A small image autoencoder, trained from scratch.
Model: encoder arch resnet, encoder activation relu, encoder depths [2, 4, 4], decoder activation silu, decoder widths [48, 48, 96].
Training: adamw at rate 0.0033, 9500 steps, batches of 128.
Data: trained on cartoon faces, 50862 training examples, 23.9 epochs.
Rows from block 4 of the encoder, named by matrix and row number. Rows with one number belong to one channel. Each number is 500 + 40 x the weight over the matrix's rms, rounded and kept within 0 to 999. All counts start at 0. Numbers have three digits each.
# convs0: first 3x3 conv (encoder.blocks.4.convs.0.weight, 160x160x3x3), inputs 45-59, a 3x3 kernel for each
# convs1: second 3x3 conv (encoder.blocks.4.convs.1.weight, 160x160x3x3, transposed), outputs 45-59, a 3x3 kernel for each
convs0.88:507505437483495456522520484443556439506496531505464501533465584503513533487481479439534478507468561549523526439532478553416533444531488559541478487537526417450550480479481483491486464568497539509498516477488476514516472505486497523446435480508567525525537555517502542468536427511557483551528473479447560477522527533477491527525475519479480457497495538481507538506499398520469509447542498440485499519418476
convs0.89:485456519510533473545501555520482503560432505446522458517455448559487516487446451535513451444498517524549486547533473502469535445468508486452546524445444541508404571478519485555500498527467464519458469503507413562489493458520537509550497515469543525511432505548562475500493539508529481570519486525552449496462508503473490438410529496574549508480495506501562484441500503479503452569533432482511553466525521
convs0.90:526546522582498447499500553454521447516559616575555561499553512507546468406544496516517506499522524477497540505520463436480555525476459512476560500556434512490549524433442571545540540501587452439453552497564447523502457545424492523496496495473598528479462479601531461433486420477452433482530471461515486477478485491464457541526563489427514528501460483437500519452531498519514510478555539476513508449550484
convs0.91:508575501471547480449513500518550537478483567510533466503525541496511479484569600518492522469500482495518526543551539523533520451568535466503502574488425452627535487489514545525513510511515506491477501552495454486484503557474489492518508487531470510487544501509567467464493507463577447510554492492509431527487480489530486489487519444505545497563452483476510545510495529480483502551509514581405508487499455
convs0.92:594463460497438507491567523480625556478537514548543536445472528514558507511440506459521423518473508427516533511525509539520491431456459511537537542527533563505542567544528484528449501511589448462503526509529464507515508509511445511482465492513496537495471568510541540515546520522503524416523430387458562442584466478585508569526546495453515532484464576517513467521488474475522494547477516485495462476523524
convs0.93:456551506483565476515558529402558503507509479469445477502526483448526500440464561512481456544544489507550490564542612448514495547501489484515460469589446432476515518482525459564454550475484446475544547487505477528557511513516436543425486521503532523555517518530509544472452501488422516534508485461508550370518404477519459477517491494446514542502556494549471473526451506500519532515539474572492461532462546
convs0.94:512457500494460472526524573395447474505452509545539466556500469524515580544509538507495499494491508511473506527476536547474422549518469499497526474513507547499518489515545453503527516480439535557475495523541538502464524639508550454428569504526537436489504586516480416525544524542497412483500593467551511529501478484506441550457476550541474443515534496451569525538489520505478476441380479493441544448518570
convs0.95:496538486521532469449507452548504476573556497560490490574538563528416501510528571509467473539530507548496497554493503552521532509495503449527506562551491520462516524454539472513558411452532464490463487457526518511519585506499520494457458494520474528556505503494537496508469450479487535496502451501535481532560491554522552516469494516447459493506486510462538511425423500529466536546536449545537548528542528
convs0.96:552521391536453520502415504580537525526462567460540500518560524526611548461519514553561625501535549516587456559555472532513443504509476586486516479493551516523535512480420534568456496482466475493564458472512521426467438501535489532500570478480525506536480514481507447514537501473426530534544553497522508491465505457431562488524528492516435501533459453515533524512538539515494439483464507459436501522557489
convs0.97:493523436502474498482506518491505572435516521476493505552515509468516514470583510419513542488552463527471555416407498522573534426421417525573457517507509473486458461515458530459517426498501492466507448510479489444523501500472497486472475486514479453442484535414513483485510461394523465447564403450491545494538521538526434516537536494528525567505470469495580429470492499546534461534499447503529449561558445
convs0.98:559576499483538525500516520471488539500417496454485568566500423485500487454481491529473527460557460517492542490508482376520476489544520489545509509528523513533524552470493481474416481419511513527478453453515467548423460526539513471475622453450603540477526503485468493442506509527500570521529540473517551569404542498467484528466479565598510469476487429467497550542592468500502587495541515446505504440572544
convs0.99:465444501505511484480544447615508494586496466467552472540434499553527457529525519507449474501419563523527492534495511516493538505533479452498494502446459422503513508436518513506467476428507538483539477505581461514505484486527509462440522559529510480484507561508533515445549440461498480519540520501473441553491514531469454503549519450503472469467580513513478515491559485447558516467514546531496493513501527
convs0.100:480525526522421470461500529504498558497472476481423404507541469472539444514488489434537574528496472479464470489581498555487524472480493514415493521531560488527495488506495497477417526474493534528465521452518498504471584482509459524524406527468547497531514428602564513519518483491513523552525561493488508435457484496463505465501503493503507537461519514486450516491467541470473507507414502391499465472489503
convs0.101:606490497457534513483556502531527472508511398516512458517494545476490471516459429496509470534522483521552474511539474471547447517492558481436480522544400471458508489558457578427502611455480438566469584510499514536477468509478532542522491511470540501512609467478564456451479531474526535533578455544447527510522507519515473478493455493488473467443536470517461486614476551469431456474539461537473496434571423
convs0.102:475512530502474522410463512530513455508509541554434469506497525592464491500569470508604484487419459497467460423539488533462479484478581573502476522538499434563520462512510490467529554474433521524542475508440483626539483539497538445561467403514532481540488492503488548528543552482473552443526484511560505415508434591439442504507546566558478542536517508571463499482496499472468511505479491493499492484526508
convs0.103:444606583464477500418442468545412497487469520560545506512582539441562437531535514468439495548427573547509489497533447535452547569479427463527491476458515482522474494506449501476448489491523437412467455478558506489432524512540554447510491526499528491545458530547486513522530452452449504514518481526452461532537424473466476460491513469433529468484461485448419524453497474527546526503526465531468490448497504
convs0.104:494474478519473517453495522532498551471562455492545528515514519477487459436540500477512541545403542493508462468515504449546506528568547535518589527597502406481491463486514526517469453426401533470484443525433491568522589508440477491589532407494516508447544494548503458446465541568445469511458529530488529492480470475528481492494510546600491475443457563562470496465488463528528556523501469433507599537538464
convs0.105:477447444520497520435564463600503567451566567499420478525552562526464536521550512539538549437531479564431519515523502481529493543559530476601578533461495505469529526449508458512457538445494545417495493534417512607558598486517478540525561549460479550480479503530529575445480485514573453514392506511536501551533505525503505502465453448482464481486542494501546539489480516500505513508485446516470481546488527
convs0.106:532558569492450518562531516466512499534484554532495518484492440535434438475591464449524558593456488524483476480454509490483537587511494587486478462517496429499485559518484532530460525441424519464453453461521578550515542523533538524525496529499509462417469471466504563519531526492469533561433524498440488458470426519494519479473483484441411490478483535463444495512511534475534460495468532549466472494447478
convs0.107:511615497468537477536445553526470513518447496375508460500517396532540510460473513490491469536525429505529484509464473513539526475566597488494515567463382574462484471512543584497533538530579520498507422484546460566478563522467564455492545475507577528509453504465543542527521480538432533522518527479547563492543537557535482488535546508504497532579442540460497508533518546498554575486507501471544519462520474
convs0.108:447486501477548471541506500503526526479428489490527475467423407459499491582549463508461541548487477407529522489444512540558485519502475455515552528488594535445468554522525424490549453481492476426498548438481496526460456487500498456531477559551519500552517450503503479454502524503493474425501476514521483631503480557469507444511535553495473491565458463527551567452488448539559546506531446451447498521514532
convs0.109:524515528519489469525537482468494509536530453508542536490470449427437517548506483523501546415570438477528534487446501487520519473514599486489473578522489531477517517540525490477491541470552506555546450541498526523492507511507459526547483395534588494522463498487553538465443504493523552552498495422459452482557508463555475539489559551451491477520470525528480503602540520484530578463519542449463511498508490
convs0.110:475523484491471488484461515379543444495521491469465474519457482445513469508490460460526492523418512516510493539555514453508453468502500564493465456491517421488499448456591466525481487531528447457507520442526550425484492561437534545466601491489530525534483515460488454494532504506451552483506442523491450546511483538559516492493537544490429475442500513525525432523484495557552518508492507432498523464483471
convs0.111:551452513531498508508432403510505569462493473576500496494422549522560492472527497469452517466567440520486515452520475536497465507446526549448462499504534507466479498484449429481500482549502522452551560518499486506512435483543570524480489464543566584542565501475529473411488508408398461428583557481449546518558433524454484475561487544471537519506558552559554497517542520511581476487517512569538529459462519
convs0.112:579502588495526535531453398477452559503533522582455450510411414525523522488478509489496504553527484535475543521470518530517492475441509467438532560491440590540480560468506458485470443563429522481515496593515493489537524462535460536527450447531444477442502513593484483526491523484499466520410414485472491488416463447465473536554482527500565503383546478541523487503469477503450481509498460506476500501501519
convs0.113:508526582484503494544484489564457532522452469588534543428567513468464574494503514504510506588443469513464452526537526521468566455496532502508494480540520491473567544532511543504523534487447480456528505461542507556449505485588524515468440482497516557506476472478451479521459503494537470544461530511485511510492490490493519494491506493502464577421549469523523571450516447476502516511512418494503558451465650
convs0.114:513595467602472584515482530415531477504542538566521537575509542530546476520562497528476498498550539465489494464533517517491518561470499470489555472440488517523534551472514511491515433435487409465467434540534550525441443510478472462384508567535520500429499523512534523455588489498531446565481524577475504435497487554460483511573489509417551458464490443507448505519413461515534477658480424432460484473542542
convs0.115:524412486497480512541486533556499552506448438554478576458479460459581455499489483543483499480439504491531431524513540584512458449425504525504481528413493496449480597480532513547502433503524546460564497517501500504544532446472520541501483506454492484501470495590502553488520515543471473500504541520544564493547572518507551539568453466612540515548532480456483504481528485483463582564527483461484561452524558
convs0.116:580546491525530494500478531537511521426570411451477489484449493474471595495522512558528460461455494506398356569538530421492538447507464539427565464447481525458449481482476525462522534490498471503516478502518500453534475505420466510504503438443503443485505541504406430495555467571539545465489450561490491419480452475494490540530556500428489513454429469567483573485499495516523433460463474503491500491582495
convs0.117:588545491513454448487516527535537529541469483528524526464522490533470433515513475509549502552478435549464516517490470515496513528491470509496523477511441552520537519499442497477528457529424408478424567536461525510475556540612490454509459435422485543479557411503543582458488492507516518447451524482442490533474426501435512558457471524534498525558488457545515514441528518527513503554492589473495457528512482
convs0.118:513496469495468449493525504450450502528516458507440512504507501535468495502563444484531456517471472538523519505501479488506452488455465515481495472538451444433434548521490472457473456582557522491518529515537420601498510472509453572489511497468541394510501470507483511499517523513526492502443424544537487501535473412507601509502508516482449518469451511515473529444462542464533422494478518515511540497471509
convs0.119:512550525537431552479495530458506454502448527449552507483541454469437553520498529508543462527480436512544483490559430493517539544531460399507503517527538492479531490549476533453452537512509415530469489568480480520567462434485503458502474557522460460508491433516494443575476484480526408478481565468569483448499553507479486476505449519458520525498463490469509526504431511520528446496488424485492495543520500
convs0.120:464543466502486476445486473482443488438507520513489504508546517497527490470514490478540513524529511510415559495469541490552470519496514580460542469508524608468513461521499485498479546507507487555518546448488554493465404521425482510514535516463520468472451537465448465418473503478511516527542532490483515554593505546546475540448534527485519439467530494514550536511439551491465482506529543528503457531466498
convs0.121:548526505526502519479462487454449503488522548482475529516535576431492507543523523533465528505555489499475522472460475535519608512479564416553531522466462547473545466466513464499512381494495453467518487499455465583526482492436509494481486521481420530453476475569505550508529499489539465438492490486524456529549425508527485464521521505509477496486486540523510528555546512486567559476563456480465507513472508
convs0.122:554559533556447447515511440496493535527479438453494490504497484497477485567494475498472496500537454459518581501498541470521526532451547511492517529493478457492504481521449542460400520549442494504460481514519459475521575460476471479463517509502404529580485513526457554520449463512473573531426547480526532497483498482487508475509510484505423498530476469528473584540536531542521464497473553474545556459529469
convs0.123:538583489463545478528491509539474438502487447473493427491423495480520469524472542504584466505448472510478519548508483461420486554458501473458492554484414474447450460443490478484487479502523543609528488507496615411478494447513502471535475551544517516504477560451407568530482469462553549478491500512550514507495571510493465430486588434524567514513512457514577482478515431452519496462532461515425477485476544
convs0.124:508478521482474492465486477462477457540480521479514505521545441507501484514482512428469547532481463475475542457501513493523531485502577514494485517525484517464547461432506465548517518528517478466517525495475525553504494571496513482498459465555526509514481513514532467494496515595467564488555489540500482496528494507508532548489521462463475545497498529482504408562549478454538529580515508509484536479488561
convs0.125:580512503575507439587475528538471530437460471439444525538487537517547460543404447466451553501519503462480423486534481515492536463440529464517509441413552443488481394511468510463586471466463558492505457618516465493453532526472530536571459526413522550576513488491457480540578534479480500513551403524569510510492510549485482460443466555520509569492537461500561450499460576569523423513536502463521460546477560
convs0.126:482514419521462522513523485468549523484509540577483529569430422537539527495528461483510505497486491539513488474437468565550548513496528497476503530563463538537498565525503505474473521488475403470474527493541438507561452506508542452512500418499472508517484536488459531437503465460491521430524513460524485504528518526512581463490541479439492537550462531482349489455501498473435481431512490537525486454402523
convs0.127:469502486482456495506521544442506467411530479556543538475437520440477496489567548502501502473464520485456538479516529448517507497537452499515534517408521495496533579521565472564504508508515516638506502545530507458522545536429455569447502470540594522499536579499489519474490498495491514538516525514510525492447450516510504497488534505564552443520559503545481496458498544483495510557519525547554530383537472
convs0.128:483458517488524482432537593416551501520509466540502468494487508490519537466546524478563533534509492557424560560532549504444502498421544445503546464489533413556494593555468366514570490497522458493515536467481513529476462499408476519532511510564433537514496539544500548486594536513502548572529526562517505473523525492427474525540545491477537530530542515474512531570492435480511519541565492522482556504472518
convs0.129:611486492502485538512508497506540537530543533500491486405552498440581542450445502490478478551564488531458461535502478462484526465562474520554469507510554487497495499510453567500492489493459542484476522475513508512539512535581509588476503519507553488513504550487499558551449524507462487463537469512540533456475466519435528528546532412533530452489551509450524516459488502514491551540487584481521542490405497
convs0.130:420498539502558564518475514448543489514438488454490429527584538548543475539504522542444543512536552460524490457443454505460515576483458582498464543571453519416533464553511503475524447474460448526590429486501488557516510551551572490570479531474505506451581464509545554426544531451560475473540497487450470453544554572503560436548466514354397544503456468497479477442530455555452524488517538528554572494494525
convs0.131:509499496488487482554499509470432568456480508484573447597491488481528544520490542559511499501389575460489591523522476481542499473475439538542440480509437442553415564558426496478497501543446494491523444422510447485482538498500523471552463462522558529531496508520473524516521488437459517489426512501577481500511436487521513514525553501547495542508513504441567552555461469503480445478510524521449558521523511
convs0.132:540540541540519515458449543501484439529494438520544502491494500492528476490477512485486578499531557466511455510459462553505556544479520517529521459498492490442512474419444494532471579437485470489450509518502496489517450559538473487481570549494565505539511522497491518506514508504505565573517486457482497481532491446509487556503540510527467470475511508548466527499498469521541542527505495492509508433528456
convs0.133:513547485481576488462549516549517485523490540488558512540535520347487503511486463535474493484537496421467518571469490482511460543456524511538475539438525552494574489539516519543480473548514516465578465523531606531497498594480548538473585558591554436580533553450495489511565475515573506449499532552464486572543567482486543469456571495605524479416496442424523553535460445461589459493550551459521505578549471
convs0.134:523464527496506506533513504540537467515451451495509456526528466530528445441499493477497447497481538523506532408400538560500562497461540499480432552482491489589424544423476528537523524449472476486424483483499459526497512492584486506517463439543532521441495517533500484478534522493477499501507504503489509461545524457480452501441490454528506484462530453462514565476536587476584586568500535541509463515482525
convs0.135:485439512496510532477456547556593426470574477552415489479486490479465499469501496507514450453510515481482584554523500556500524537445516468469529544495471532523530485455506482521519444464459515524570453511497538525519471444485512561469508547507521569496455412474512516505490505507538546462474509477514522496579549553540511557483460547472501495542521515554451507505538568457444503526438561482524486513415444
convs0.136:440450507468538479489513487502521576526521550536419507538510470531517541459507591489493508528463598593540489494448536529481490446461554505495443461471545515528436466596535537493487456430458541548481501540581546503533506475466459526460527497542511576494560522492507481514524498454510510523462511477536513462500530493583444591467450493448495531431491551506443433462477494497554552426543493536562491531509534
convs0.137:507519464437511471491442454502454571501454523441513512493440486501505541496591460470519530481520487492540497452519491525520508537570468489474575495505452480454478423563519453442531552509561454484550529606521455473503526500504471536497511551602531590481531531417477523537500417544520487499492495543389470430531427528489531438477467422446474529578540499617503528456533582511534544483500435536559502513491507
convs1.88:526427524527498459524522479461480479543459490516505545427584550505476442499540529518490504573572493482571496556508500541507507486414597545410446531515519532474506489549471517526432454578506564513553477503529514528478535411487512518503448570459468535490492511478529552399507478470473538447549482519431550489466415488491493490514547597464495495502489514493538492458458558439483539489515538559536474485472565
convs1.89:529486522511530466471484485457492527473470445419424474471570578545545432436487439518515454477504428474508503472467545510515530431470469469528523524512558493443486536531521494532460530409493505523468522459557505465455440499495502561503466471451570453508458508445457527522512553392504442431477489518503521473453526457545500530475495562484503569537423474492508498585517511544553475466454461456474472490494445
convs1.90:536453457488488543527481521555546442451474535485578413539484514475616379541524528546528443511563471561514460519500446550510521569480553476444450525466541533504486481489466461519473509487498465447577518507496489468503504511555495483454494466497514432441535478451500543507464584480498487557466418356509497513463545485416510540581391427520444508477557473575492578493493557443499484534484461450547495480519525
convs1.91:497484550490454518524442547502563531517504521497506450440513543460520531521442514506563460508453490466487413509494544496597485552499539486513504500482530499554469444459576436490528537530470528499481532522500464486486486496566386514493460375551562494518449532458477446501426517521551493465432548493554477504446528526486501558476521520481475548569516538467507481537492541559477481500478532561426556511536465
convs1.92:522484531447502529516533442472541503546476436466491448464534550462570592463481483502474509462462526448538458506550471512550465563553540467451496484519435512526485568465466467468530453500466487501649477555575417477468478510551527527435471503500519510655481464506484461440461500496457428516529529552582499519473530543487466493596556551521523499515514603477503505478531521538536487482513545477504506560453509
convs1.93:501477469551501518458553508475514474475528523526479480537487447380446385508542542493534500560577506451503523479493508563511550443511481486540503597449577495484504529454467516595486487523422541484517497513563510523505545504518530515470567442488513516443563480580520507447489530520444529579530532449432520498428521515504547533434464561504560494576438493505534444528532539554555538521548485533509476509552537
convs1.94:479474498479465488451511521489498599428440449494496430536469496553476572537491489537444406490529485476423500524502466517483457451498503499479497489477450508497472496490482526481569495510458556489455432546507537480479546485430511481445499471519475440505488459450397521470554493524495546521496499551531429445473450500530506530436489565550459521516513517491516571489432535516515519522517571467491526486481515
convs1.95:505539458458512520485469459529492508468569541480504485500535529437502460556535438517538448500451449515470500480517520498583501519503535436474526547524516450485481535572485516489418497482500524495465494487437494485506482532513514492506509503503555508514539533483485457565540485516444484479544464479525507479514478490449516556509519427529548453471484426490508511497454573547495483502509499490524577493496512
convs1.96:531529508513512590438490491536506532492507506495447476518457502516536448513479496483545499517525523536497511560551471475577531523451483476480508460555527534461482490468534602623474546515524502490465477416538511400522495484496519536475434511504569547480540478479494467500502509495444470441486542501443506456568520531558474466510497496575448542445566424530457502493495520467418486511471537479532446493515430
convs1.97:527469445470503522428499494481497495458406554471526529489524532533550538583435530552441565519515457436496570528525506483546515510479475488469513455458487432498526496529515556457502479487477458550515478530459460568507520482563444519483522514467433492472438525495482476453516505536434469469524477553473457516429521514540477565482435496413535472474513516452497540512513423544504536491514496569520458432526464
convs1.98:473586509484459458547537462471498584521498426545472471484486497499567533536372480488503525552532481447539442549460461554512522551502448557572497486509497497496458548504567476490533447495523513520523540555513495565468463491497473467484555488503501459493497480575519484538549479515461453485491505473473457467496565493490437517528508541510500484563435486569400496438457532503553461496511467483480518486633539
convs1.99:513520534474526528449469508527453483489498570480524519545578435525530568429550524511550506482486490510474544610448494516423484504553527516586490491457471541486501494544459481524504536511502528506530481525489494551554563544465441525493455464452521495486483471471484504459500521520494438520490475491482551505557525514502481549577549491557444438498529524500476572479496452505542461536474469532511625474475509
convs1.100:542512543491466571477506494535508535492527565564514450589548479561507449556449508535458518477513508542599565486493529534512555481547504457489502482552551559531501433556426451413570481514569496572470505523408518553530544509551466520488523490464573435505517606485477478456497521561529530409479437454466499541543491571510468534421557413477473473543531513512482489519451521487441517562569469531472485539521534
convs1.101:505534506573533465511407491487482527505521493567493483424493503574545434505552568547546492461522512530502428551478534505473456468532523542503469494516466564402526469495487483480464538516531547516499400492484499502469502467443457507479487535521510474457537445417524503531453439535531510567419507458548501540428529424489493463411548523529533521597481520465501457479457526521445461547540484467488478539474492
convs1.102:490659460484493459497474461531428541562509521518544537534463504468474485502445533502436488476491561526459540503497492479407600494552519518503425545500476451533463481565544505473571484505494529537494437472612495488497458564474455473488571577519526483497524513453444495481524509530534539493507472555439492498537499522549504451439454482593510426460490497531464479471481547514462469547519489478468555463553396
convs1.103:509546452520496476495499525513442573510533466435489500510458467460530511544528432529488501442485585416462480491543501520454486514516540440503483477464489462472456519552469524497435521481567412585593496506531521521590495468484468532500527523480561486549571458478552486506534518527395507568548485429569520482447530480467510497492556572415443491514485487527515485444455492474501515504486481524508530470535527
convs1.104:497526462469500517497496479536502576481518427489538532498457493478474483465519455504460498523523535554389524468469530492484458503495450501479514465553529484494528538486427528537569501460511524483485455589491441552490464524430530490490537426501470479521545547483507511489472494508480471484523456498507482488553454535490521469581509451484461508467455456560578560548512537450479449509456543549580479433486594
convs1.105:429499531444521527554542526451515525555449524436418460504502479477538462490474453457420458477520458461531466462546544549496542517541535435479377488493557567514483462526486442421455549538511521505474538530544583473492541510489539491422540471551473466482510512524557560538479529513484455528526483530481475531542500523593517469501480526506489527521540539483557504494478430548515494520450482520534548543496518
convs1.106:550447489525543547543439501531509541550512546531512534576516497519564554502545405529572507535497513385411458522463514432467470544504438524489527534504473437579500544519502527478489496460484465482438528515509526575511514438443555564469473421523525539444492474503539501476530358545516577589538510535517556522572400481493471472510482524520520435498523526544464469486511544535489488586535499462481494530452518
convs1.107:465505483502551502467481449469478482469429509439447451475531539528452476520519460526485538531520475462495476563530452532520481502482556556563492531557529496508538496500553455427525484537551543522534496503503445457504448522484527474517509458515506571482466508464408387546479509494566475503421502458577520553508530471484516517506546432389477535585444526492538561483487497475515474526569526435510475509493511
convs1.108:534528470415565458467467470513489476504511505475593520512408546527372459572418516519533444474449521522546550501468534485498576450490451483453435466508512495481551518524433531495501490477558533532522445461451401496467478501500455448533493532496501527496464556528523455557501512508531490437519548472511504560488491436516489455497510501549399532512471462417477513517387534468490520588467523568499531489493537
convs1.109:512503528541471494526517524549545485510449485543489546592484500494470556469511588471518460449506515567524531494515519505492442515490488522478457469462478485488554512464463586467480448536524512531472549506452417521515503447510479555447468434541525449527513523496500510516493494517424493543497444488456522538487496533487545486556488505483406467455541506476500416474497500464457500377486505477522506511537553
convs1.110:516482462451520469454486522536488503476530516473510551553473569494501493474521476491523500506534529435491537447500435509546516508533493528479568511544505568444469473527505532489489442475465556533531492529523509514530504480565537469432465444449476489561415453514499536420447478490484540501427441537518463510529501541510403516460498454476508454469499576524527488535483541473442478535435485485458560464582472
convs1.111:463504472447538493515479534510522530428475540541457510552549494500465519493534480487537454490486434487527511469456451477535490524512589460523496530466489493497550461489539509535561480522559503510490412486535515550533557526545489499474485593519461534457509551516470566442528470548566427482448476524534483542475521487458537494455494457431550523515451508400475477527537455561544468581571561535507497536564511
convs1.112:334469501527506471461516598481492502512517515512554525465489490468522495518528506563521440468459488468494433475567494452520447486550438557531482527515573474471465397520547521483540560514504442581490537610584563513517499573499530550485553479461463510518558506603504523528525490454440481418532483545494480509523464457470614504565502457519550524532449520500538568457438538580540494497440499476498513459564492
convs1.113:570564471555523538536535447499546494491531549535524495521531435425615544508495459555590476498543592586474459484459442480492558551512529554498450500504494530512473515495490493640453579456560458492467478568546492466499510466556587512469460536560463425430536520410509477480439512520497420388513430505518518527519486568488537482508474482483510504422529473378504470511500479527548479451549578475481456481547485
convs1.114:496634500468490499486462489524471443547476542555516495519498526542461501575530547536491502439542474513513488487454528447508480482510480423489497552461602500496473544479483564560433514517457485508569507532558436490519547460501513538481469546523487516537547566529527463473599505452572474573499467541506537514537538491516562500519536497523445528560493529500494522454495498523560494460489545474495513461462521
convs1.115:515494480501504561519509491476447456552522443498527461504490492474548501500496483492524508528567508504480482518535429541498508558432512510483513483517495452560449461472409406424469458464561482465488563565455519552492571461476538491449548505485472531498536481602527559481476515479556524502569513435566499588477487465551504566511522541602526487482469535503406479488514521468480462509474437523468471459480535
convs1.116:514462494396570517551519467508512450446547550473448483413416503527526442501508558495498479564506495482492572484492565562493512503498471588494543479592527486470512490539518534470488563519488516507509446438535516490554461476489516569388497464476480470503514530536518473492461549473584519493551554533497473430492483416522508538545443534425528482497480566441500599506464527460491506574538514565469498508516437
convs1.117:505530520508509483528482470496524495489492438512472478476499426514453486551551463450489545513391456493539549457487526441511489438459529517539500523490508547500446531456512528516466484507540515491506585458540519480441497491446498487502451488489470512514435428519548466513492469507526540557497468472592486453424506506462512531451515536507539490516566548541508475424537571501529462485481559482481444616496545
convs1.118:474506435512492483514414533511531443576480467497497488518505473509519379432509462528487485531546492490483499446509457482461468541465529408555459515453462477444503536545493512527447572517513457408430516491465535471459570552458424491445522472504501502403458420452457481482472507550546449474531455505537495535474425577472612510522554526501466467525471457554492572475471460498482498485498489532573422521569508
convs1.119:462554520451450522532447490459414508523530567530482476516557441479488563523514476587502528525496479452559384457499536508517537454501580558533478449550530460430460449522513461556427444525541582528505419483540529517523525503600507501557472521424511534582460464472533515557503584427469493469458523529518506435445444506483431450486527485468568446505532507476469504503485477551409456419513502601505505497452508
convs1.120:516519442563470540511475526535510486481480535498448538447475523464571520543523499515510561522473533561456573549557475459535513442481554458576464438547445493466540468497516466445438522548530541453441488523495531525480526494520458505572513474544475456561512478529485512531517450464542464436536530485487500540493555489518527502528474370490583523497522487428529432519436447454490510537486582474516460489467431
convs1.121:492492446469518473471450411479501521482484506497506468518535489473476489609563413439495482524435470513489511552501473541400531473504479433472462435442534482450516534473558558463507424504444483489521502430513504441466417518501464536568458470464422520449492451479539513497486525533574440560439443524459526486473549439521519536545532468537454471503527443506506534445574517490539519508569523449418436546486408
convs1.122:441505476480571434501479440545476524547393564480514520492569534496533501493507527515463560532423574524512553501550482506518474519525518511493490482527466548445469451492452462467469486528504491543473521562433554509525511504442478509542523509385494480535507488548541440489577529498422563562500525498457439516528498460556490488520478472503439450462570553440499549531495483470439505534537475443535430434556476
convs1.123:453469452522490464466496498431506553498484424514497511549550564448510468561498535476491488492445540524491511517475532480557546454523473512468477508510430489500514545475495420563539446476631521449473493532475588553581492457499490466407528502433476489510484501475452584504497520473494507497554575526615468482508487510568471447495511485530509474500481524543457512483513488485517538535490483474541538499447496
convs1.124:498536561518508528513527521531464588519611437506510440529490530664516520453522524503509466543448498392537492534501471475537530610445482542533488498451443495502500495576498463560472418502461513560466442446497545593437495476449527505497549524509513510439478518475560487465532485511500533496539501451419491507513543534523488510523499571512547524483515513518473531506573513488531491485497559523544494485552507
convs1.125:459486495574513552475494500471564494491525486505528476461484456462531480522553461446462444535514534487454517451551480521504502504483577467584482481480544515566517481520533482488465495503529475529522554517543462524470517541493413491455473523511552474457537450503429531517472458488532540519550493535506449518533514482441546492450568501507509469521513516504487451519462527455573486573495476494493550539530430
convs1.126:497504541469450464484457518561497563478529488536461453491499545421593474488502552521562536475503533436490453470492478542481438569481505487443488542489460521414510476440510532494501467488561515497488476418481536489549528504488434509502479509456517528501527611476521452513577500471523520470583500454541591565462514500524501457494534455519494556510525490532542455534480463549539532480536490454533576471519507
convs1.127:446433473488458444447528455531514481465436456447562555466487467407613528519485504522545525496466444470436525443547546536465527535520529487449450530471424418532436499552506479489479514505569476514489563506533567516502470541505483494502522455556573502465499514548488506455502478496509520502527548521523491530498445516499523552567496542480528545532527522498483573425487463494448533502447524509504513510520546
convs1.128:508504492537487536592554445462504456526469465472521500533512525581558448531497496594501519469508513468462577475582456533467485499491562504471607473496593473497390573485399546600458504414455471500567485498489538519522399540479553505549545522524419535527538527583448445439548533454582475510533508473558518443537492518502453527482420498539490496467540478529436447466446487494505477606484489474507536532478506
convs1.129:480525551470468566528499543431505522486523460539528456477458498489492476452525535482623468461572513553571453559487545511446549508494480491581452521477499515431464554480572537482482444513544503484515515456531449443475458494560502527502505562406448460478505459466517554564406522482415476518407469560548558496537524616496494442567508597520573481525510451468480537500522459517519477535460480507546427493565491
convs1.130:471460486518473500456575516458545487505454493483506418527535537512375469481496505462555461504473548497492470558451528439459426428506463487531494518538491550504501545508482507473506466453524501537511567546551470489481554446456496469554531587486463461521464509458498436456455541534507485554516611541481501505485478512504549481524446512468488531431491561530574437492495509446480458506563519507537489552403438
convs1.131:516472511430475564505487490555475499447457522472534531547481441453545491513501456420437463509497559532435512510542496616468505540559555489410490486514504490584556520594464416522533536525543523484480470530502572502441487518525519540459480491514533487541477472546458533444513440505494480496530488524492436528507476517548520470553461430474505486491497442558508459454556499499533422563462469495497438493527480
convs1.132:534458469555556475474564628485552461478513532482507445509468541519465528485473409521542501527463550480392512487512512523456535479456417520511448489553528475559440494426537476518504495577558539494470572473564502420536507574567510480536517511540541544557444411483556585563476446483517507500481510506444506516500489481502550549481520477535490538521550514465522598445536520479502508496487509487519576487598482
convs1.133:563514517495510465462530537561471498477502501518509448501506511586460415469513482501459525499474503577488452476423557489485536488460471477446525544553489491518470480560529546538487508480472538458459496494460464478480578490516574524484470554534407512432521492486447534548469454513464480516466518437505514480533519525432416517541491471445562503539520449536438533490456438502530457532540545476477535490639579
convs1.134:462497484420531555507421483487461468530449486525430494490478572499520405485455499520486519461461541581520493508497529512484457538547543565433492486493556505510452468473481486562481537531562499502492586543458464509506534488477453535452442535442491500495482518463458539480489544470488507469510443537442469520500451461465439527528530533521498490468457532535558550551517519592544443514509462487498494477536506
convs1.135:494514503439545387541486454461521464578537488503491488585536501466506487511508551487516525578468494407474471477554548490496447506505514541499510456445560508515520507436440485450521495501458565470531466485455516518547457504484524515490542528511493495486514544448475499502517446491439507500470530467439448516513533456518509495515526504423517438466563575497489552538456475539527530471573529469487540480489421
convs1.136:496536463541587455575492467502536488500506515480555538520517549484432536506510553432440544531435503505518564490497505497495506474483475549445452479533613469506552516450501477543567454563555471478506446491523468455503431501528537587482435539482533459505544510508554490468486533555551591531470479498497482466507564495480492538479507458543506466522474490441579509449445459461505512446531546544442482500521506
convs1.137:480547523490500472445539474505488539506479486534487519555526537575501485512542496508439495483516512503486457448447474502510525572489549484423460469457476528533494465455499464561396526445488511420461548475496424525509512504477555500480529462481485496523555450486501471520486478497461528451448582497512504496456500530462458485519479479484483464499495515553504494448465492483543505515447483517472465506513443